config = dict(
    train_examples=48750,
    image_size=24,
    horizontal_flip=False,
    norm_position='pre',
    parallel_block=False,
    inner_norm=False,
    expert_mlp_ratio=0.5,
    slots_per_expert=1,
    width=192,
    num_labels=18,
    shampoo_beta=0.95,
    eps=1e-08,
    lr_schedule='step',
    warmup_steps=310,
)
Rows from block 2 of a small multi-label image tagger, named by matrix and row number. Rows with one number belong to one neuron. Each number is 128 + 24 x the weight over its row's rms, rounded and kept within 0 to 255. All counts start at 0.
After each neuron's rows are labels from the 100 images, of 14976, where the neuron reaches its highest value: "peak on" is the class under the peak. Only what is clearly more common there than usual is listed. The data: seven-segment displays showing three digits. In brackets: how many of the 100, against the usual share in percent.
# fc1: MLP up (model.blocks.2.mlp.fc1.weight, 768x192), inputs 0-191
# fc2: MLP down (model.blocks.2.mlp.fc2.weight, 192x768, transposed), outputs 0-191

fc1.90 [144 127 111 126  92 127 114 145 111 149 152 158 121 141 154 123 145 147 163 150 144 163 157 117 115 113 159 107 136 156 199 146 158 159 126 110 185 129 110 147 109 170 110 124 170 133  97 134 126 147 129 114 141  80 157 135 144 133 155 119 133 147 109 103 155 171 143 122 120 160 157 163 149 148  78 132 149 114 160 152 155 164 124 126 125 157  95 124 117 129 135 119 148 166 123 161 131 111  96 186 153 132 126 137 141 122 116 138 125 194 116 151 131 122 106 154 119 143 137 119 135 162 131  99 142 133 116 145 121 153 131  97 108 125 122 124 133 150 130 125 134 152 135 142  96 111 157 105 167 187 113 121 122 149 117 126  86 113 155 154 170 150  82 164 144 131 140 135 118 114  92 157 187 192 161 135 136 133 108 152 137 143 168 118 121 132 168 148 109 104 115 167]
fc2.90 [118  78 148 146  78 126 112 169 121  96 117 118 102 118 150 171 143  88 159 139 132 153 141 140  75 138  90 171 124 125  78 120 148  99 147 145 122 113 136 127 123 135 127 136 116 131 164 113 136 138  97 133 112 124  86 114 171 123  92 139 135 132 138 165 116  93 162 127 129 123 137 137 100 135 122 140 100 164  93 139  94 126 124 139 105 111 121 134  95 143 145 118 142  75 117 161 113 140 129 131 149 130 122 136 123  98 102 154  96 111  98 131 102  88 152 122  82 109 134 109 135 130 147 129 147  82  90 131 110  99  96 158  83 121  99  69 131 113 115 163 116 160 125 115 149 112 164 149  88 124 129 117 126 113 132 149 144 184 151  71 117 128  92 142 139 119 172 203 147  98 122 136 117 130  95 118 144 160 113 118 104 119  97 132 157 155 142 105 109 120 133 141]
peak on: lit segment (41 vs 2.8)

fc1.163 [128 130 128 105 131  60  84 185 143  89 168 143 182 124 146 122 166 152 125  97 106 117 167 133 148  85 139 129 137 109 122 130 123 131 126 161 122 115 129 126  99  95 107 120 147 113 135 149 154 102 121 117 117 108 134 104  83 117 101 152 112 121 110 139 149 125 131 108 135 204 135 150 123 150 119 137 132 161 158 139 109 150 133 106 168 114  88 129 145 138 148 160  78 107 105 117 158 148 132 158 160 124 124 142 162 108 112 121  96 146 111 118 117 146 124 135 116 113  83 126 118 120  81 133 111 146 126 115  94 185 121 151 104  91  73 115 104  75 127  92 145 154 158 133  97 115 139 144 136 153 138 123 126 129  76 166 114 118 151 144 138 147 147  87 128 122 182 119 106 143  90  92 162 131 137 158 107  97 101 117 132 145 116 143 109 162 131 146 123 133 119 126]
fc2.163 [188 143 143 118 139 103 121 134 113 121 143 183 114 190 161 119 141 133 127 186 174 168  87 140 129 114 170 104 172 148 144 133 117 108 141 134 119 111 122 161 204  97 142 133 100 105 137 122 137  86  97 128 140 159 122 136 175 100 181  78 145 130 151 140 111 152 130 150 107 133 120 130  57 132  83 137  91 156 150 106 112 154 135 117  95 112 171 130 126 138 100 141 138 126 138 142 145 121 153  99 104 110 125 122 138 135 188 140 110 154 140 126 143  91 121  46 121 144 104 106 139 116  96 136 145 108 127 121 118 137 110 156 129 115 120 158 108 140  91 128  82 124 147 135 135 140 132 110 150 127 130 119 124 141 152 105 127 126 123 133 129 155 146 164  97 129 129 150 153 123 127 167 118 124  93 114 142 138 143 148 120 135 113 153 130 125 161 137 111  99 113 112]
peak on: lit segment (49 vs 2.8)

fc1.459 [133 145 138 174 104  89 149 137 152 155 170 161 122 120 157 120 166 182 135 160 155 115 122 109 124 153 149 110 155 120 181 121 145 168 127 161 140 119 119 142 127 156 152 104 163 138 149  93 130 114 141 136 151 104 123 131 100 132 146 139 135 142 113  90 118 168 128 100 193 117 135 123 118 146  87 121 136 111 136 156 122 158 128 172 110 171 102  92 166  96 136 135 141 137 163 136 151 125 141 180 158 172 141 144 161 160 148 125 111 161  78 132 120 143 157  91 120 126 106 147 119 116 116 123 137 137 125 164 117 169 156 121 133 159 107 140 157 165 109  90 137 175 157 138 135 106 124 112 128 134 116 143 128 142 108 112 157 139 107 190 131 137  98 168 137 135 115 147 126 134 121 171 160 134 145 132 138 130  72 142  86 136 164 123 133 153 175 137 107 127 119 137]
fc2.459 [118  84 120 172 114 133 102 138 131 134 135 139 109 127 104 149 152 118 174 113 130 142 155 123 109 138 115 159  95 142 119 130 152 120 144 116 169 145 116 167 161 135 150 142 127  88 135 122  84 133  98 134 109  86  94 137 124 114  88 151 123 126 150 112 133 124 137 133 133  90 136 120 128 171 126 166 121 136  98 121  88  87 113 176 146 146 138 128 113 127 116 132 132  88 132 150  99  96 129 129 167  96 101  98 139 124  75 104 131 108 126 106 142 118 156 126  87 110 146 127 161 127 124 170 139  63 105 111  76 123  96 148  96 137 109  98  88 115  95 153 130 134 130 125 119 114 168 168 122 146  92 142 157 104 141 162 157 180 135 130 139 174 115 105 153 171 168 192 135 107 112 111 120 111  79 125 132 112 169 129 105 126  99 157 140 125 132 150 105 139 122 147]
peak on: lit segment (47 vs 2.8)

fc1.766 [162 133 130 113  97  90 117 151 138 137 130 142 142 125 140 190 124 140 133 127 145 138  73 124 134 116 105  96 118  80 104 136  90 113 125  92 124  99 174 140 150 105 120 107 150 112 139 102 114 152 160 127 131 132 132  84 121 119 119 160  89  95 103  78 159  63 126 127 134 109 121  93 120 142  99 108 112 130 150 190 124 136 125 174  94  60 123 121 188 128 127 120 126 113 139  83 122 149 116 119 101 128 122 141 138 114 134 114 107 121 109 131 140  90 104 139 106 100 157 136  70 120 115 107 132 132 135 123 146 109 138 119 170 118  87 112 128 151 167 150 151 166 116 113 139 127 114 156 135 108 103 114 121  95 131 169 167 138 121 109  90 158 124  92 142 131 123 110 124 111 153  65 140 122  94 170 140  98 107 150 171 140 143 129 130 146 102 122 143 124 134 136]
fc2.766 [125 123 109 123 168  84 116 147 136 124 129 105 148 143 150 178  86 101 132 144  90 123 148 123  97 127 119 125 108 163  95 146  92 160 143 128 118 112 125 157 122 119 164 118  99 133 124  93 114  78 148 168 127 145 124 114 124 108 128  98 110 113 128 130 114 144 129 120 137 160 133 171 124 122 114 112  97 160 141 145 119 166 157  93 164 141 156 141 179 127 112 138 159 153 124 137 116 117 103 131 100 153 142 129 101 153 136 116 161 153 156  91  86 139 140 124 124 122 113 144 111 148 141 150 126 107 166 115 160 101 129 173 133  99 138 105 162 140 135  81 152 125 111  71 147 133 114 184 112 131 153  94  87 141 155 162 120  75 181 111 125 164 126 103  73 139 105 139 103 159 109 125 179 157 155 120 146 152 108 136 100 128 134 150 115 138 128 119 180 119 164 115]
peak on: lit segment (55 vs 2.8)

fc1.211 [106 139 121 128 176 116  65 130 134 109 179  98 144 100 158 113 147 113 165 117 130 164 105 129 129 142 126 119  88 110 129 117 115 169 142  76 131 104 103 149 166 120  84 127 122 111 134  87  96 124 131 150 150 109 104  63 104 106 142 153  95 105 104 105 139 117 140 136  74 137 114 151 113 103 113 130 132 112 156 127 107 187 143 152 122  87 147 117 157 162 129 155 149 117 104 140 150 129 104 131 136 125  90 102 100 143  53 155 119 144 137 103 154 117 133  97 138 130 151 150  83 116 130 115 136 112 159 120 136  80 135 108 140 122 129  63 112 127 171 136 149 144 152  99  88 144 144 146 114 122 104 106 133 101 158 174 112 130 150 111 114 103 100 133 117 101 127 126 134 126 105 115 157 114 117 107 120  89 151 157 142 133 135 143 101 147 154 113 108 106 159 117]
fc2.211 [165 127 150 173 180  86 121 118 129 105 107 124 125 108  86 112  85 139 129 116 112 130 118 112 124 122 118 124  78 135 137 132 126 133 120  81 113 116 111 157 147 130 109 133 136 103 144  86 114 160  97 135 119 117 166 125 118 145 117 140 143 121 102  90 136 149 142  93  65 132 145 101 146 111 107 142 147 136 136 156  99 128 131  93 146 137 163 101 156 113 120 121 172 168 117 136 150 157 148 124 130 152 114  88 108 152 123 140 161 126 167 138 112 146 119 103 119 124 126 134 116 171 111 155 130 114 144 112 167  72 145 125 115 143 160 142 138 187 163  97 112 122 130 129 127 133 116 163 159 130 147  98 174 119 154 141 134 102 143 172 139 177 149 167  85 129 126 118  93 144 135  99 200 111 167  89 157 138 157 119 116 131 103 106 108 150 162 142 119 137 170 140]
peak on: surround (100 vs 62.9)

fc1.120 [152 106 127 189 126 149 162 159 164 144 162 137 101 132 131 147 120 161 124 143 190 106 144 122 119 127 172 108 133 128 179 137 134 185 118 149 160  85  93 122 126 142 166 120 143 151 106 114 108 119 146 122 163 115 117 107 118 144 165 126 141 137 120 121 153 127 103  90 148 133 168  89 130 130 151 128 111 125 141 128 123 137 135 124 103 144  73 104 174  72 162  70 153 115 138 116 152  86 125 179 169 127 153 123 159 119 134 124 106 155  95 151 114 139 163 128  89 120 126 142 107 133 110 115 123 144 104 143 124 150 147 135 184 150 137 136 139 112 132 102 142 143 121 119 122 123 111 142 167 128 139 149 107 157 143  85 171 112 149 139  74 141 128 162 136 125 105 155 126 128 136 160 148 148 129 133 132 100 134 128 135 124 110  99 117 183 161 114 123  96  75 131]
fc2.120 [100  98 122 145 115 134 122 115 130 134 113 142 115 117  72 145 159 134 177 140 128 111 108 121 147 153  91 149 110 131  93 135 136 107 162 117 151 130 149 120 160  87 116 138 101  92 157 132 125 103  63 120 108  90 117 146 106 110 105 105 129 139 135 124 104 110 151 123 160 112 145 181 123 155 130 178 147 152 141 116 112  92 132 144 171 118 127 158 167 128 138 172 124  83 156 124 109 130 129 127 124 121  99 154 170 116 101 117 152 116 146  96 163 113 139 125 132 136 112 148 159 120 138 156 156  95 123 134  95 125  82 149 121 108 122  92 111 139 126 117 137 160 120 119 156 112 159 174 137 138  82 178 161 127 135 154 158 149 110 128 167 186 115 136 158 122 158 172 140 118 140 136 132 130  77 103 109 112 157 101  57 142 103 137 139 114 124 154 132 124 113 165]
peak on: screen (84 vs 34.3)

fc1.75 [130 118 146 124 123 164  76 121 112 147 152 124 134 132 136 115 179 105 125 143 113 142 144 113 127 115 181 130 152 123  79  91 108 171 113  98  96 123 149 160 135 103 127 175 131 111 109 176 122 169 147 106 180 120 182 117 154 124  96 133 116 114 137 159 119 128 132  81 165 137 116 110 151 123 148  73 135 108 116 138 137 140 136 151 120 120 123 125 126 149  97 158 119 148  95 139 109 118 114  85 106 140 105 121 174 160 132 135  88 162  78  89 146 147 153 130 181 116 127  62 121 120 106 142 163 124 143 127 109 163 122 116 117 120  97 131 158 108 139  92 133 190 125 116 134 119 120 123 172 135 146 140 123 172 150 137 122 136  80 162 129 131 146 109  94 114 142 145 148 145 139 110 142 106 102 130 105  97 150 145 164 123 180 135 108 129 130 136 112 146 134 113]
fc2.75 [151 140 107 135  80 111 105  90 108 126 137 113 118 119  76 127 101 134 129 118 146 138 103  97 141 109 111 104 128 122 194 143 111 129 100 177 134 166 135 145 110 121 167 142 108  78 133 117  88 119 100 115 154 103 128 104  96 127 151 110 127 104 156 126 146 126 112 117 111 118 128 107  96 138 123 143 133 126 139 117 149 152  80 107 158 149 136 106 182 105 130 116 131 116  99 109 120 152 128 135 177 158 111 136 132  95 124 173 137 164 105 125 104 107 144 130 115 148 150 150 195 143 169 144 155 136 145 132 146 129 153 122 169 147 136 156  84 148 159  69 133 105 180 143 148  89 167 158 156 126 113 105 138  93 119 151 136 128 140 188 147 114 118  80 118 162 154  94 124 142 139 111  97 127 134 157 145 120 112 147 163 120 123 126 135 148 143 135 168 132  95 146]
peak on: lit segment (58 vs 2.8)

fc1.112 [122 126  94 137  94 156 165 159 109 106 131 182 138 111 118 111 151  92 139 114 161 171 100 150 130 130 102  99 144 126 144  77 183  93 163 143 131 109 145 174 101 114 161  99 144 108 128 178 140 156 138 144 169 135 147 109 117 164 109 133 108 164 109 131 184 122 145 136 145 112  87 136 165 152 159 101 136 138 123 117  94 152 128 151 110 110  89  80 122 125 112 154 154 138 153 116 114 159 140 150 124 127 134 137  95 105 107 132 117 123 129 117 178 141 112 110 170 101 164 109 114 136 102  84 109 120 138 137 142 131 159 157 138 130 118 144 113 112 104 118 118 155 105 183 124 119  91 183  77 117 112 146 115 100 122 128 147 168 123 108 139 134 123 156 108 148 139 121 132 146 121 128 111 151 128  99 142 138 153  98 156 166  94 145 103 164 160 106 141 157 133 128]
fc2.112 [130 143 136 165 146 130 127 117 151 173  99 136 120 151 146 135 107 117  53  77 120 154 138 143 135 116 163 143 122 165 114 137  89 140 109 111 140  93 152 127  99 116 138 146 143 170 125 102 131 123 103 150  81 164 152 139 143 148 153 141 175  84 167 164 142 140 134 141 133 158 122 144 108 137  86 121  99 173 131 116 116 172 142  80 171  88 147 121 127 115 157  83  94 104 148 127  97  96 129 149 128 129 113 118 124 122 134 159  84  89 129 111 113 138 159 152 103 150 141 127 115 157 107 190 119 144 102 102 124 103 128 131 137 136 142 141 157 134 122 135 119 127 105 123  86 105 137 122 129 116 116 129 127  97 104 133 134 130 164 142 151 112 109 135 131  97 154 121 101 131 126 115 135 161 137 136  88  71 137 148 109 196 157  99 137  98 111 133 165  89 147 115]
peak on: lit segment (51 vs 2.8)

fc1.359 [131 155 117  92 151 164  86 133 209 123  97  91 125 114 120 100 106 157 141 103 152 107 128  94 112 140 127 115 142 140 115 127 164 103 131 108 117 139 146 153 122  90 106 113  80 145 142 102  93 107 148 113 129 109  92  95  91 144  88 143 132 124  81 141 116 116  89 118 143 112 134 145 102 178 114  65 128 111 135 109 127 156 177 127 118 130 133 150 170 131  87 122 142 142 161  98 143 169 138 163 114 144 101  91 111 126 161 102 155 136  97 115  99 152 130 149 108 159 147 107  78 149 141 160 103  95 114 143 133 133 101 174 124 103 117 121 141  96 137 111 116 144 181 143  98 131 134 116 136 172 132 149 129  97 138 126 131 137 154 133 157 130 127 133 117  98 135  90  74 135 140 129 147 129 115 102 132 153 158 164 120 123 146 132 138 153 139 128 118 135 119 177]
fc2.359 [144  96 165 101 103 123 137  90 146 104 138 152 128 108 102 143 121 113 143 130 126 115  88 117 147 161 155 123 167 147 128 163 150 138 136 111 125 132 139 120 123  94  77 127 118 141 136 140 159 119 118 122 173 112 181 156 145  88 117 111 193 139 154 118 147 141 129 152  97  93 218  87 136 127 103  93 146 142  81 110  88 119 104 112 167 123 114 149 147 123 101 151 212 136 127 121 114 180 119 147 146 111 110 119 102 125 141 124 100 153 142  90 114 113 140 133 137 154 150 126 134 134 127 140 117 120 115 107 135 122 175 142 108  85 143 102 130 150  90 135 146 159 145 105 117 134 128 108 115  98 148 135 144 123 141  85 115 127  98 158 113 142 138 132  88 161  99 144 139 145 131 134 125 120 105 111 168 121 173 119 117 127 157 125 137 164 137 167  93 139 137  97]
peak on: surround (97 vs 62.9)

fc1.644 [152 145 104 104 137 172 135 141 166 125 142 120 131 111  88  91 189 164 175 125 135 155 138 118 126 118 140 103  84 113 129 116 159 172 124 102 111 151 121 118 154 110 121 105 124 126 151 113 144 172 139 128 134  94 102  75  87 139 166 151 127 141 138 133 138  74 112 127 135 135  97 106 128 177 130  84 138 158 150 123 151 151 114 149  95 167 130 111 131 141 103 152 153 129 176 107 100 154 141 144 164 110  86 116 146 135 166 152  81 118 113 102 118 131 145  92 149 146 140  82 137 131 130 148 133 115 181  85 129 139  97 154 166 103 109 126  95 106 130 115 149 137 119 121  84 140 122 136 120 127 150  89 156 105 136 137 104 128 125 142 117 140 145 155 111 109 159  98 137  84 120 160 158 161 129 134 146 124 160 123 143  96 125 131 130 104 160  98  79 125 153 155]
fc2.644 [133 172 123 113 123 131 140 105 104 128  99 143 100 110  88 109 126 110 119 133 142 138  98  97 144 122 107 143 137 143 139  90 168 157 117 103 124  85 122 119 132 135 100 103 119 134 153 108 122  92 128 144 146 106 149 149 155 125 102 128 109 142 103 121 129 114 121 118 106 122 166  87 141  93 115 118 115 117  82 150 134 158 114  93 148 122 157 121 150 142 173 114 162  97 128 107  77 147 125 118 144 121 170 118 152 136 144 106 140 133 165 116  97 129 154 112 116 109 161 131 121 109  82 108 123 123 159  82 122 103 180 137 103  79 102  92 109 171 131 141 114 150 104 141 104 176  94 158 128 127 150  61 120 115 137  72 140 110 124 169 158 133 112 171 114 183 161 125 136 113 180 133 108 112 159  68 130 125 137 116  97 171 127 107 153 146 132 115 144 135 129 121]
peak on: surround (100 vs 62.9)

fc1.730 [ 55 133 126 100 132 104 130 112 124 162 182 160 139 155 150 166 161 135 132 126 114 169 153 167 135 112 121 141 100  88 109 103  94 144 131 119 172 124 109 163 143 148 104 172 152 123 180 117 107  97 133 118 130 121  76 115 122 149 138 121  69 201 113 143 119 149 140 127 114 121 136 123  95 141 143 161 148 101 203 128 128 109 145 130  96 109 132 143 164 109 133 126 143 147 123 136 165 149 118 100 106  92 128 117 143 149 138 166 137 149 141 153  94 132 119 135 143  97 144 114 126 157  87 124 121 156  93 135 133 118 133 141 153 120 120 127 146 106 138 133 129 124 132 130 170 142  84 125 119 134 117 103  82  83 129 133 125 112 124 151 152 155 151 135 116 151 124 130 118 113 123 128 137 115 128 170 145 169 162 162 129 140 122 124  99 181 154 159 117 107 179 112]
fc2.730 [102 184 101 176 119 113 112 139 143 118 114 138 154 101 126 117  98 109 137 128 154  81 113 107 107 206 124 144 126 169  86 165 160 142 147 115 148 122 103 142  89 100 103  76 130 142 130 141 158 111  94 162 129 142 156  85 131 128 103 116 150 128 164 117 147  71 144 138 139 158 135 115 156 117 115 159 147  76 159  95 151 109 118 117 145 107 124 144 102 160 119 112 118 113 122 129  96 126 123 141 136 123 129 138 155 125 124 113 138 115 135 106 143  79 169  86 162 124 166 130  92 169 147 128 137 137 138 121  94 132 137 131 103  57 115 149 130  99 111 158 161 113 125 141 122 124 142 136 171 105 150 143 173 142  80 129 148 120 108 137 134 161 113 124 111 129 150 117 157 110 117 124 114 136 138 107 121 109 137 146 108 112 175 115 113 135 147 167 124 151  90 167]
peak on: screen (91 vs 34.3)

fc1.255 [122 135 168 138  78 110 154 119  72 173 168 129 126 111 129 147  79 151 167 108 107 118 144 149  89 104 151  88 117 133 169 125 111 149 116 139 150 104 143  96 109 141 167 154 121 143 177 149 104 133 168 110  84 116  94 136 132 119  92 141 113 118 140 142  99 161  81 106 173  74 130 117 143 144 101 124 107 104 152 127  94 142 147 167 108 168 145 134 151 124  58 125 123 145 148 128 148 120 116 126 140 142 139 153 182 139 130 118 105 147 115 146  93 153 128 133 165 120  98 154 121  96 106 112  91 111 151 125 126 133 124 147 129 158 141 141 175 130 137 126 144 166 131 136 164 118 154 142 164 158 171 125 133 146 109 101 149 103 157 162 126 147 128 134 162 147 106 140 125 126 161 133 122  86 157 128 135 101 104 161 141 118 138 150 177 128 123 138 143 145 123 141]
fc2.255 [143 136 142 107 145 104 133 126 151  96 170 153 140 149  93 125 140 127 163 146 153 150 137 115 115 149  98 127 109 107 139 140 160 117  91  98 131 140 114 127 116 140 109 102 156 112 115 112 103 114  96 159 121 150 136 168 151 181  92 113 118 124 101 108 152 110 159  83 126 131 192 118  84 141 114 117 164 140  88 121 129  86 144 117  97 151 148 114 148 139 109 145  72 108 132 153 168 120 152 134 133 133 130 111 137 167  98 114 160  91 126  97 117 129 164 115 106 163 189 148 137 104 125  93 136 105  98 162 125 107  93 157 151 128 109  78 103 137 118 124 122 148 139 112 119 132 129 141 166 113  88  98 168  73 154 141 115 109 114 102 141 140  87 106 110 130 120 165 131 132 103 141 126 161 157 109 136  94 161 123 162 149  87 100 138 112 126 125 110 131 109  85]
peak on: lit segment (44 vs 2.8)

fc1.54 [102 129  95 163 138 149 100 162 166 183  97 105 121 112 169 134 144 138 130 126 132 123 141 153 120 113 173 154 137 120 117 131 151 148 109 140 122 107 132 152 161 153 134 153 135 169  90 133 112 171 126 119 128 114 149 142 145 153 137 102  89 136 140 139 128 135 153 113 159  99 131 135 124 134 133 130 158  83 124 105 181 110 138  98 100 136 151 134  91 122 116 112 130 154 151 101  90 143 137 109 118 141 111 103 116 144 135 171 110 113  93  82 120  98 143 140 117 127 153 121  94 125 123 143 156  92 118  90 107 145 135 133  90 190  60 102 131  93 124 121 186 129 138 105 107  89 101 106 150 144 123 129 104 187 137 181 135 136  90 156  88 168 113 140 130 145 134  84 124 136 161 127  76 145 104 139 114 120 126 126 127 107 156 124 152 149 145 164 117 137 101 109]
fc2.54 [102 154 100 101 117  95 106  83 117 125 161 136 119 120 122 100 111 116 135 162  92 123 129  85 136 102 156 110 106 166 144 132 113 126  82  87 105 133 135 126 129 124 155 127 158  76 140 139 109 122  89 114 139 105 112 119  87  82  83 136  89 130 132 121  90 153 155 141 129 128 139 124  96 138 141 101 177 129 120 161 146 141 103 124 114 170 124 148 146  77 118 154 129 116 104 120 103 156 129 203 142 106 111 148 115  95 150 135 165 118 119 121 135 127 159 110 141 157 137 122 141 133 138 165 158 161 143 105  80 118 114  90 171 134 110 131  57 135 116  83 119 128 172 157 124  95 133 119 142 103 129 123 143  88 105 126 152 154 135 165 120 132 128 135 106 130 103 126 128 123  97  98  75 142 115 145 149  91 154 155 150 136 136 146 149 135 141 137 175 117 130 151]
peak on: lit segment (51 vs 2.8)

fc1.492 [122 128 111 129 127 127 172 111 167 126 162  97 141  94  99 133 130 150 194 109  59 112 140 107  52 113 167 122 120  95 118 130 153 112 121 104 111 119 119 151 138 100 112 101 114 128 142 122  79 124 146 123 139  68 110 103  99 170 122 162  61 132  88 128 118 107 142 117  97 133 144 124 117 173 125  83 128 100 125 148 102 156 124 155 123 120 176 121 131 129 117  94 166 152 122  74  82 151 106 145 122 128 134  91 131 156 160 115  68 121 120 118 121 116 126 107 140 156 156  94 126 175 117 135 138 100 138 101 139 114  94 106 148 118 131 136 149  82 176 109 161 128 137 118 114 122 135 120 132 157 147 110 130 119 152 147 138  85 138 141 115 134 117 154 116 160 146 103 119 123  97 155 142 133 124 132 163 138 147 137 121 122 148 148 108 120 150 125 135 120 111 108]
fc2.492 [117 169 123  96  91 114  75 108 122 137 144 129 126 132 134  99 112 114 139 128 144 101  55 132 135 125 119 126 137  94 108  96 160 148 106 108 121 104  98  82  97 132  83 119 141 137 117 124 152 104 126  98 123 126 139 142 143  92 109 106 168 124 107 129 106  85 101  85 137  87 200 112 151 106 118 101 108  99 127 135  90 102 108 108 156 146 131 121 141 107 148 110 145 148 126 129 145 143 143 153 163 123 123 107  83 129 100 125 171 102 168 161  77 158 136 137 116 135 136 104 106 143 133 110 131 113 102 110 145 106 159 108 141  91 133 116 100 161 151 105 147 165 148 167 108 113 136 140 110 121 137 139 132 123 124 108  83 137 119 163 124 167 140 183 130 156 109 138 151 142 128  92 119 116 153 120 135 117 173 165 123 122  93  89 167 174 123 131  92 123 125 118]
peak on: surround (100 vs 62.9)

fc1.128 [108 124 103 183  83 124 154 121 140 152 160 122 109 122 105 145 124 108  96 122 103 121 133 157  76 141 132 172 111 129 104 122 127 154 137  90 120 130 141  96 175 128  79 120 152 104 144 128 132 156 130 109 108 151 104 126 125 149 168 124  80 106 107 132 129 138  96 146 102 136 132 138 148 136 133 143 125 147 113  99 146 121 127 112 110 124 151 166 137 154 130 144 152 166 105 138 149 177 132 115  75 148 134 137 154  50 144 145 142 116  91 132 142 107  91 105 188  95 137 134 134 109 159  91  79 124 120 118 142 106  67 153  90 121 118 143 122 127 108 147 136 141 168  85 119 124 147 152 149 120 135  87 143 122 137 132  66 138 151 118 156 118 123 110 179 129 126  91 152 120 152 129 155 114 133  94 102 123 169 115 136 100 126 157 126 128 130 125 114 139 139 180]
fc2.128 [137  96 106 123 107 146 110 151 116 140 149 174  91 112 135 114 135 127 140 134 158 155 112  81 133 110 101 113 119 159 104 121 149 156 124  94 105  95 119 124 131 119 107 136 112 114 167 111 150 130  99 132 108  96  66 109 109 144 103 114 111 139 143  97  99 116 126 119 148  92 128 132 111 100 162 162 150 111 123 129 112  98  98 148 134 142 132 148 155 144 102 114 148 123  83 139 117 162  53 130 144  89 107  98 135 174 106 136 134  96 126 142 124 130 144 104 153 189 139 107 141 119 190 157 132 140 138  92 131 112  54  93 116 108 141 109 155 129 143 150 141 123 134 135  75 166 135 132 112 121 133 109 153 103 128  86 147 133 170 144 164 166 138 162  86 136 157 115  93 132 147 125 131  84 122 148 117 139 144  95 137 116  91 126 118 148 158 153 115 163 129 137]
peak on: surround (98 vs 62.9)

fc1.439 [159 162 141 113 110 129 123 152 125 143 115  87 109 107 114 121 150 143 164 141 124 106 121 103  86 109 180 148 105  95 128 134 127 156 152 126 143 108 103 125 140  93 130 130 105 149 159 128  75 106 154 167  82  61  93  98 137 127 137 158 100 152 140 131 153 106 151 120 108 159 112 126 172 133 114 128 114  89 140 111  97 137 105 138 137 119 134 137 158 156 139 118 164 120 114  75 117 143 131 113 163 154 103  64 127 172 113 158  79 117 164 113 132 136 140 131 138 140 143 141 120 157 116 162 138 110 157  82 147  68 128  80 182 112 116 105 134 128 165 136 166 126 120 116 144 143 139 139 152 103 135  67 127 101 140 121 115  99 110  98  93 118 148  97 110 154 114 110 150  96 128 139 136 100 137 109 143 131 147 136 146 159 143 165 142 143 126 103 105 120 112 131]
fc2.439 [145 122 159 141 146 104 104 134 151  84 126  96 138 121  68 104  80 130 141 128 125 124  84 118 137 130 114 112  59 122 147  91 165 137 120 108 108 145  84 122 123 124 133 130 100 137 132  63 126 133 130 107 118 113 131 109 164 121 138  73 123 131 127  89 136 135 145 101  95 118 177 140 106 158 149 141 135  97 125 163 123  98 130  83 139 138 123 107 166 103 127 123 163 146 145 116 105 116 113 147 113 156 121  81 111 160 125 134 130 100 165 128 129 141 124  91 111 152 131 128 102 143 135 108 120  92 132 106 153  74 149 103  99 127 153 137 112 162 160  88  94 131 123 174 115 135 129 154 160 149  99 122 143 121 153 119 128 114 101 148 144 182 121 165 103 153 127 121 129 121 144  91 149 112 168  78 110 125 175 138 121 161 100  87 118 157 132 131 151 157 157 123]
peak on: surround (100 vs 62.9)